From a checkpoint of a small image VQ-VAE.
Training: muon at rate 0.0061, batches of 128.
Data: trained on flat shapes of many kinds, plain or patterned, on busy backdrops, 48750 training examples, 13.9 epochs.
Rows from block 0 of the decoder of a small image VQ-VAE, named by matrix and row number. Each number is 128 + 24 x the weight over its row's rms, rounded and kept within 0 to 255. All counts start at 0. Numbers have three digits each.
After each channel's rows are labels from the 100 images, of 14976, where the channel reaches its highest value: "strongest on" is what is common among them; "colour at peak" is the nearest of a few named colours to the mean colour under the peak. Only what is clearly more common there than usual is listed. The data: flat shapes of many kinds, plain or patterned, on busy backdrops.
# conv: 3x3 conv (decoder.mid.0.conv.weight, 256x256x3x3, each kernel summed), inputs 128-255

conv.62:103086145154125127099154115094157123134130132131113081149141131127131108133118112140127136085136124163126111117148114132154134111102126133134132111095132119123127116128134119138110116152140120107114088138137149091121149184123149121121160123093114125109130127139130125131118136121181153183100114160134106178132116150138127149116098120121125170085110125117107070135158135062162133146114
strongest on: purple shape; pink shape; its colour: pink; its colour: purple
colour at peak: pink; purple

conv.37:149118136131154133071179107106163137105142146144104102166141158121130115106134177131113098068139131176138123090153123137138147134152110150105107121144142129147103127096133125125096141131146156129104130091115137149134139106126122136135107132119147145109133151095158125122140100154158139121136112076120126079121119126122125103085075088128102156093143099107134134105140137152144117151146
strongest on: blue shape; its colour: blue
colour at peak: blue

conv.209:129151120121198126114135105149083134152102127078131180148127131122134125152144079139122148176148129106160121127097103126143141126107137141141130134122149133120140134104144132140122114123103090131155143135140146122127122108119168158121057121147112117149128108125119103101129105135101113119091130156118142078126138143121111125076133128126139102148124133126112179101153115185111126108117
strongest on: black shape; its colour: black
colour at peak: grey

conv.110:147113130124178135123133102096130114140129183174139099125150102140135131125148129149126110010121131119119014128138117131121111130116129078123123130145153127108123136109126145144131121120111184149123135081093122149115137103131100103155120122117158139096110128104137136079140116118113122131180118071140142139143145133120117125109151131131161161031135089097135083105098126178107141167144
strongest on: blue shape; its colour: blue
colour at peak: blue

conv.134:122134119152188130115149157133122147111132107173112147165105100119101143127152179142141141046136130120160000115077133123136136139135125112134122132108118118156128121107142122139156125127121108131142146103128135103128129142090148178126175136142129114116134125171150114183157151147143123103137138101113126140116114120115120088085107130132104164098125088159112117138169129105060120108119
strongest on: blue shape; purple shape; its colour: purple; its colour: blue
colour at peak: purple; blue

conv.217:128125108095255129096128149138179143141120119152110167129098098140125120120104132094138118080117113076162009111118135154130129124106143144140137131127139142137125153132159145124138111142149144173136127167116142129115105115117124129129059129141145124116118118114129123113114118108134123104132129132140137081118149125100112122143138162125118152123142133111168163132095129115151129142125
strongest on: its colour: purple
colour at peak: purple

conv.16:142122136125026120164117173105151143111119155118125125109163082142136111165139155131109152237091120111148200134094137138120131115108144084122147117101105121125113124135137114131152117138148114156173118156145154134131152137144111120133099147111161125124134122142127126097086142101129132135153105103140126141136119108118150111110153116131138173206136091095133173142100157123176138150132
strongest on: orange shape; its colour: orange
colour at peak: orange

conv.103:146161108138114122108105116136085147125105131171131156183124085132111113111111141123124114037132114103125115130156143143105101146145139109126128153121139111078112153108137130125181116118139171181128146122118145127116122091095136137126113148122140135096121113138130132119111126103132123097157131092127177092117138138105115113103130143137135105069150097110105136130159112152138130125122
strongest on: blue shape; teal shape; its colour: teal; its colour: blue
colour at peak: blue

conv.200:125119124141034136155078128112060141147131089112123137142125123129140103137133111121126123164141123148146255096114131140155134119117118132117128111126122126153130129103123111144094118130131150125120135125120131124127122120113152122150099129133121127072119131129120115139146134149162146119115124099122124090122136149129108146125139119122078148114123092118151133124146141103127119142126
strongest on: green shape; its colour: green
colour at peak: green

conv.158:126159116177035117144197110110111139126134154148113140138126133125138108124168175164128099196152110146117173137123122136133124146154131154143099126116128133097102130115115111154109132119163127126101128096117114113128148129107175168145192127128163109115125146130152132139144067168175162101102139100086165138115112157120088114130102087136124156118122101126088127128191147143158108105116
strongest on: purple shape
colour at peak: purple

conv.78:148167126133170121146122143114083146138129131145128117100101114105186085136142126152139103084147124166139086127153134144155107148122143132138101141105115125081121133117110116151112105112176173141119096167126136122111176177148182153153167135172155107055121122142125124145131126131179153113116137092099166146102150186127094147145157089149087110105134122134111096154180145110095108080132
strongest on: purple shape; its colour: purple
colour at peak: purple

conv.68:133153118118148133159124175137106156143136136120105129104073119123138093100117150119117156233120113135151190123126116156167117146129114081147115082096084130079127136127152095142133129147175183149171118164126168131142135094163125109129111156133132115096136138139103119073135152099120174112096128069120131124127141159111123146122165092131103122106138120109145114147090152103138103116141
strongest on: white shape; its colour: white
colour at peak: grey

conv.221:124168118104231130110063128162111123124127108100138134090070139097137150130121049116123146085121124140118056131139128123112115143133119132139124144152130142139155140154136159121127132130119155114140151088122097138114084153156096109121109125144091118154147129121114118184154154149128125126130122160123105128109126099110161117183152158147089138124136161164153099131093115142135138105140
strongest on: yellow shape; its colour: yellow
colour at peak: orange

conv.172:130123117080186113106106144125188154115107114080111097165113108128131112110136105107132146060120144161178080086142127113137108132104137102131127144127146123098140163122147122129118135141116122115164126115094159144119093149104109141122043153125099130118122126127135107131119147097143114148115105132136113093106135129123118114087140140138094100145151117145155203134119125120192127136129
strongest on: red shape; its colour: red
colour at peak: red

conv.236:138147117123235125084195136110108129136144144163141125161117127125122126106126136120135119182137110132102099132110144150115130153148136159122114136162135126176117126113122126124135125102158162146084160057115086131118136083116143126134091118142162132152143125072133145148138120139175138100042149072128139109120143131113133123148106123117133143140129134081114098101142114145157121142113
strongest on: its colour: white
colour at peak: brown

conv.130:118121115145178124125165117115182134132133147137131090188127112129126137131139025122132135110121146135144117113108153124119129134113140064126125136130134137121131133140145121133147112125140172143130129080123141129113133129120121133114079129106128122143119113134136128139100127130205123131155119119124136158124129128129132124075123149137139188152127082081130126141116122103219130135109
strongest on: brown shape; its colour: brown; its colour: black
colour at peak: brown

conv.98:117155091157000122180102139147081141160126109119135143104121103124137118151137087147132146131130130148139135133123125128124128135124139096126134124138091124128134122141127134124159132123138118145152149096133129119128172121129150144139163130125130118141132125174115108117127161141109135111158128122124131159128130125102130112137124114133139078046142090142133080129124143127105119100135
strongest on: its colour: teal
colour at peak: green

conv.8:128145136138154129203073084126088132112121130157124160091106138120137131138134132150126101149151128091135170145163113117136117126125113136142112135106141130107134122107121134148110139121108204132125135169134113122142102101138140125134174118158127112099125134132115131116161082126166137142154131104107125147120119145135100164184173145131113144161113152162123196115127116159093130112139
strongest on: white shape; its colour: white
colour at peak: white; pink

conv.167:135123121143126142138184159133112109128146145153136075139158147132076124103121137118113168232133130142113139131109124138117119138167108070132140106138110115145134101129121107118147159137139162131159170054120116141145115109128103120118116152107106169173145138146122131143123176114105100103109136088146130126152111120135161114104128095128172153149138113100119075121100135143164126118136
strongest on: green shape; its colour: green
colour at peak: green

conv.220:151140109118048133167136127163083106113109145098136132112128151135137103135103083134114155158132110113124181142119094127115131129125114158128129124127134141109131116150136138124138138121115125142148135136145123136150128109152138094110045113128111140147143124094103118100113132099081111144215132182125128049134127133117129139095142131128153119149131194133143153099099145159140122136136
strongest on: green shape; its colour: green
colour at peak: green

conv.157:102157088090174126039112141165148160136129116118126119145098110121118101120107105127120127004125119136144077109131097130135149129127129131140142126135125130118136147125131129108178133151149084142145120141131145132133139105120116117119093117124097130153136135137114127127139165118099118124052132141122113087098120134095119114112090135135135079094145127139142086107113129079111129112133
strongest on: black shape; its colour: black
colour at peak: brown

conv.219:112119135116102130165097103117091128121128126160139128104117115122122133135122136113115076010137123079139073117155130127123125115084134147136140137138148131143137132153153156128119116139139169131122116179120110133118113093121101125123136117142125126075129115113134124154130099134114116130151130135142113157122127122129130128196147177130123135067124128151162109119096125084065144133138
strongest on: blue shape; its colour: blue
colour at peak: blue

conv.169:109146118124093137177118164131162149153134127112134157080100148125133145136147099136115126202139146151160115111135119119158162117106115160135112109144120128192151114130117108141102134117115105096130151097123090126138122136141129136144136118165142127196151137118096105164185131174077127120099139155120110124118135125131119138198125118129065079180116152160153153101081139099140123122139
strongest on: orange shape; its colour: orange
colour at peak: orange

conv.149:124116146157111138164135099102130092146137136147128137129148140155115066095146193153143135061133138146159144112105149113146099160124109151135115110136152120154121118158129103125118150113102159126122147099099089132136147091109147162116109144113126154058121130116093136126152149096121113145201135131138140126155131179147115153119128081126141135135128136127129178090138132138149095145130
strongest on: white shape; its colour: white
colour at peak: white

conv.193:119106130107195136098100109157192100127132110143137118168131138119123162143118137100141134075117127112132012114124122139124163136128146148102144148124138123155113132125136139120119104120111075142115118147119134125107133137117132135133134118131119129145124139130167120138118129136107107110131120191146122134120136109120137106115094130122118069164127103137149165146137118124151154143138
strongest on: red shape; its colour: red
colour at peak: red

conv.25:129147129108122118078175139122156152143139135156135120166105129113097113103126166152120156155149142150141049137134133124137124141153124120145109119122111124103132127106141107122172136129139116113153156128136127108149143176105143150114142160130130119128138118177098128128142144132156134120090138110105134124114120142119123135077127112142106123137122115160091117137161109119093109097102
strongest on: its colour: purple; its colour: red
colour at peak: purple

conv.46:144127137078105134148119140143122117108120119079120108137128160116118163118118078092125147137127126147102143145158146128109124125152119149117126138137102138087135134129139136128116144132130079077111121165135152127123069156120106117116129137124092123158127115129147121144105100137109142131029132184126113154133129123152152144168114126124097061157134164154118144178165111122139122130112
strongest on: yellow shape; orange shape; its colour: yellow; its colour: orange
colour at peak: orange

conv.102:141128124111127122175088110110032146127119103115118152156126123131161088143123123128136110111109124130148147102129137135117142124138155126128128145145125146137122154107134130122144113131137134168128098186117150139091148046114148122149121140129134125033124123125141141135118134104154137143079127091123126146099138120113110123182123143133115078062149084109136147134142137112093117140113
strongest on: blue shape; teal shape; its colour: blue; its colour: teal
colour at peak: blue

conv.150:134096117158212121120066081153173141101146085093139112134096165127108136095080120114105117112134147129113085136127118129119129103144111096130125106128125108127140115118171138099109144136102113104128156133148138123144118151126126091119131130111082142108126133151117132158157156113142146135168132172125095124119117108114148147131147159130122158166123140173145176142109129097153116121135
strongest on: red shape; its colour: red; its colour: orange
colour at peak: red

conv.77:142121120088000129135095126114133131141123117091125140132139131122139146141132142107134144164125134135124096122137151134140118141138120121114124125129103136119140143114126119129101129124128125122131142097127134138130097177132124119138120140136110129142118130137122126131107104151170145110143117147120136118122141128133128148115138119127104122143148125125147148159148126144189129118133
strongest on: its colour: red
colour at peak: brown

conv.240:130118112119000126125150160137075138128123139141129127184125111128123123136134089128126134255124134127151255110118131132135145138116136118134118138116134128148124136116131109139141108128135132149126124129114137108116132146100142156116079138130144119141128112134140119164118130133073126128117123115124150097114130141111113115121111122134096089163128106089118110147142130094186128136109
strongest on: its colour: green; its colour: yellow
colour at peak: green

conv.222:130136117086193123093131094153099134137134138198119119166086114131098122115090090121125157159121143096118057160126137157119116142137131138128135121099121129130141142114134148103190115164152164181142118088144101123125124096125113095098124130108113128132118112126117147125127151088139139127120142142146119141124138119090147143111115138136184166107132131141134029110123123109168117148112
strongest on: white shape
colour at peak: grey

conv.124:113143103170216120181134128125138151115123091117114133154106105132138109134130134137138104099124112126131009128118137145115115130132145118127131142117114113111126133118147133125117120129156127152106123159127166120114137118103168134138152115119119106075130112148143134140137117133178157127099143109112124145116132144110102139106104130120107129132140104133115171158184141080106105123110
strongest on: purple shape; its colour: purple
colour at peak: purple

conv.18:126144128117152138125204152118199116148121149163120118136153111142129130134151196144137128163126121123135130116120118129137127143118121179127129136127144145126124123143144138129131138118149120133135116119124119144132147122135130162116096116120154126193120121112130133102125110136092099118217123095144143070143130136129109110010118110120144126183126128121120166097138140131106130118140
strongest on: count: one
colour at peak: pink

conv.1:130137127131197128161146120130168132129131128099118137104105126125125155117126117112135129000117116127117000136095114126128120132139127162136129139140132128163143136126133137129108146125135138133134137103120101131129123131137113130136123127141122127173128123087132134127131112128126126119181123149137112107132132114129127125172144140122139140062135128103121157124111107154144133110131
strongest on: green shape
colour at peak: green

conv.238:134127115124000124186147125152148099121110143145136153122151113144120127157132107150138142145117115107129110133160096125112107130112127136137144129117139131118134122153142139121142130143099150148149151113113090118124139182125126135128114115126119129194123122151121121130136132108067093138225128162131126137132112130107120120071152140125154126135127139142110133123127139163138128123120
strongest on: white shape; its colour: white
colour at peak: pink

conv.14:113099117098049128104153149131090132142122118160141126149146109129115146140123162118134114002130140124149029116143109117140143115107128153129139119127137118163150124128140137129130121136125104126124133138129116117130121147118111137129104111132124119156127133135136113144146130141113112124114122137138112113122126120113126124122112151120108134029113128132142062118117129079102140134124
strongest on: teal shape; its colour: teal
colour at peak: cyan

conv.173:136149124128125124131157146139196127129124129107111118119118139127144100131130178141121155177130110149138066117102097145144143144129114155130123128122125122167123136129130123125133129137143076132147125097118113127135155140142142138130116122134127125129144131100119114135127150124074121133130124145128121102120131141110117118107099093127148084177144137127136201115146131154174121132140
strongest on: red shape; its colour: red; count: one
colour at peak: red; black

conv.245:151116143101177131100096147159088097107116103103138141126114153129136103143105108134125167236114130101128208140128122127117133113109126127113142134114115132116133127147141134112137118143108117151143120185154152129141125101139138085102066125133108134087143112136105124104108171072100117161115128136138111101131139128124147157127138125129131125194136189144153067157121144124083124147131
strongest on: green shape; its colour: green
colour at peak: green

conv.26:135135130120093143140107136079088112164134110104130103111123137129137104129121092128134154129135134139131057131163149144136118150131133092151122103150108154139140133138128107146115121130134190130118131098127146137105091209135130109110130132122114133089121121152111140134127169137178128136157132096131129167121134131130128154168149119138112178072134137129155080141113148114124118127112
strongest on: teal shape; green shape; its colour: teal; its colour: green
colour at peak: green

conv.43:145116099123150131137122141131162137145142121129138125185114120141124114099102142096138108123112133102135203101072146155131114162129145109123120146165132136129103169155146116102123125097151148166100141157100148140129142099109131145120043135146138141126117116101109135099092123118141116098159141099152161059122167148115112132096111122118103142178149109077154165157122115100163109135128
strongest on: count: one
colour at peak: grey

conv.28:149118128104147117137141187121141142098099118143122161136153087145128110145153157122137130202113134118182131130100150120114133136098142113138124130083118127130113132111144114163139103118120105161158115176128180134128110132097137148118072160121147106115110114156149115112109159091126122127100114102114146078129115127115111119118141127133105125183132115132151173152132154097101120151122
strongest on: its colour: black
colour at peak: grey

conv.154:109105110118181122120113057138178149142151097110119088143105138123113108108076048130126119061145139160150100092133111111133114111123125124135139106151143116141157134132163141094125141163131134107146131103125120124121152127119106113125117122109083147125130130148115130167156162128138132166154139171122071136114111132123124144152111157132111133115134109154139080101088115077143107117120
strongest on: orange shape; its colour: orange
colour at peak: orange

conv.234:136142128102255134146154169123113131132122131135124127121120128123121123126118089126126134214135120126138110129121136142125137145145125139127118135138127137123124136119142126127126126125148151140136135156127145142131109126126125122129093138136136133149136131125121122120124118132147125118078128097131137104115129122115134121138111119134091133182147139130126119138131124139078125133124
strongest on: count: one
colour at peak: grey

conv.53:115129124164065116133177142123092138094155127136133096186115119106114123103133155160125122131142130148117210119108142130128130142154123072128118118125125102134121139121152104131146129134125134108103141093116156120127144069095117142127147132118119119103123124142139133128165144138177148132112141073117116157086106128116117130070105116131121135100121080096104107139137111081131118138109
strongest on: purple shape; its colour: purple
colour at peak: purple

conv.61:143130109097255118106155151128145146137133144163133117156110108125123133118118112120120142207122139139139037122168117137134131129132138138125123119129122126117126143115131139122148130132142152151139151095136116134139138143128129131131093134132143123217124147143127123121129138129141132100137123109129130107111136122101134106067126124135127131118127126134136028121124126131105129112137
strongest on: count: one
colour at peak: grey; pink

conv.15:115131142123162133050181179104139110151143148183129128144140120130111160136149169114150139203120116114108104136103139135129141153137136122109138129138123144146129120139129130139143113133156114150117133077127115135115106070123095140112126115126159119143120134127154135131116120140091131104065113063130143139138136117130142110122101119127143106161128119078132094142119128143124139133120
strongest on: its colour: brown
colour at peak: brown

conv.186:117136090128229135092114081115198144180130144203136102155145078119103108109115180110118092053133138124119000130102123143115116135112145135152140111150125127143132129146132142133172114119163113125129130114116107137110138125117099120145121133113117133121110129130118113129121142138121120100131136131148145113147129136110153114145116142130189184084118084138135125085122116100106128124118
strongest on: blue shape; its colour: blue
colour at peak: purple; blue

conv.187:131126152137002125204093095121112141138134106142121126108125120138128126112110142138132099152114118106106255147136115152131123117154133156124137124114114109091113135100158131118114130136151095116115118200128147134118140128131135123146221136120130132091123120144123141111150097113097153127110143149143124136136138129119133144174112109108130123113143114173115143149160128118099121139136
strongest on: green shape; its colour: green
colour at peak: black; green

conv.243:143120138084000135139138129120142125139125134154131129141138131131105139109114145104125120212125135113126041142146152142123128131136127138126123127132123130114127130122136123135124120124139126127125136139119123147126089144112105116127116148130132136164122129128126124132128106121081129110125122131139152102135141127129145139116125118127116039138135143141142119142127129126116127141125
strongest on: count: one; its colour: black
colour at peak: black

conv.116:151119108076000134101136170140106112136110152174148150117122104127136135160123094135121107168124124092142099145209135124103142126109132162133139150140132150157144134161140149127159111129139161144114116125118106122125117146125121109122079118142160115150121114091124126159111096142119107127155121115136150145117149124108123138158111163147086085140131160137156125155117125110113147139116
strongest on: green shape; its colour: green
colour at peak: green

conv.115:120131107116220135165173117145132133139132137160136133139138118131126096129126173127129107192122115124131089136115118133126145127140134172138142118131119127138124120137123117132149110127153110132133131153121099139116151163128150127134119119121132139136138137136115126143141125126097115115205133180129145081136127134120141115097103125121176175131118127154113085100143135099141127130119
strongest on: its colour: grey
colour at peak: grey; pink

conv.2:139133110124106132123129134149098145096106130167101172155121105109092132114122153123127100183153101092137173144117123126103135111136134168140139149110141115104124131108165159142169119121133109135132124187134147121111088061093132139115122127127111114102132116132154098115147089119115123110100136121112132097119114106110140094131110174122137119179130120163107154116159118132060130127100
strongest on: black shape; its colour: black
colour at peak: grey

conv.141:129140114100000127118130099136104126144140128147139119139103133124112109097121101140128136243133131101133255131104125134117131143137134101141131127151134125096135139143182140119167128134136128139135162139116132127126130170115126139107108139133125133113129118133117121138147132097159126124169146142140131104123133135099138130116121126133114173141129146147134088140114121113140119126122
strongest on: yellow shape
colour at peak: grey

conv.165:125113098096113136144170132139140142123141164122112101135117102138104117077135110108147086099118136135146069103116120122124097139153116141166135111150140120112145120147154137119118162134160126098111148126089109135121119150109118161144100131137115149120115129113142130134155112128178121108063151155137123116120114138127112122118112127128123092108145124086093181149138115067201114112121
strongest on: red shape; its colour: red
colour at peak: brown

conv.251:132118111125236129112117113121186128147122111156146125127108114120136135143104123132131121005121122112142058120087110131119150115113138110130144132147137135179134127120141148127140114137115128164140148117120110126115130150131124104138127124124146130123131137140137115150141135130088112124191114122134128092111139094100130105178139168132107170069137091119159148120076130134122159132138
strongest on: its colour: blue
colour at peak: purple

conv.161:122151106110072121116154175129145159122147138129120110111105104124123109112123111145119122157127126148139093141145123129119135143156135124132132122135113120113117128138132128124180133124169061131134121127138162133139148113134115133127142128116132119147142137123129131098114166130092144121106132160117135138119123121106140103121062121134143058103137148143137083128115130081087120124127
strongest on: black shape; its colour: black
colour at peak: black

conv.112:129112112132255117161092101131183143117127119135128149135125133129137103133110131148119110150134123126147255126143121132118140116120138103132129136124143114134123118123129131133130117118113168150114132177140144119126141133125149111134119116113138117105135124114119127124134129110160136153194138131113139096133132124122119134124125159128097171142122132117136211114103139104130123145126
strongest on: pink shape; its colour: pink; its colour: white
colour at peak: pink

conv.29:121110152168170123033216189114136106114135110176129134132145145147131110157120201143127109191141119101143061126131148128131142125115123126112117136114146121165118105142133114124111115123135142155111112133136141105142148094108151156115124120138166130129132124144137143169117148127058116149127119061119146143139130145138099139111101114129119134193116147110140066142141149117109122131128
strongest on: purple shape; its colour: purple
colour at peak: purple

conv.51:131131106119015125102176116115124144116122166178120117136113102133125093101133150150124096239134132099138145152162132130116098133132127135146117126136149126089134122145154128140129133122145158135103147149112127145126123142106126128121118125128138129145124131117131127117149085112179139124189124107120154101120134138105125130066114135131104148121133152160123080129118139105050114137115
strongest on: count: one
colour at peak: grey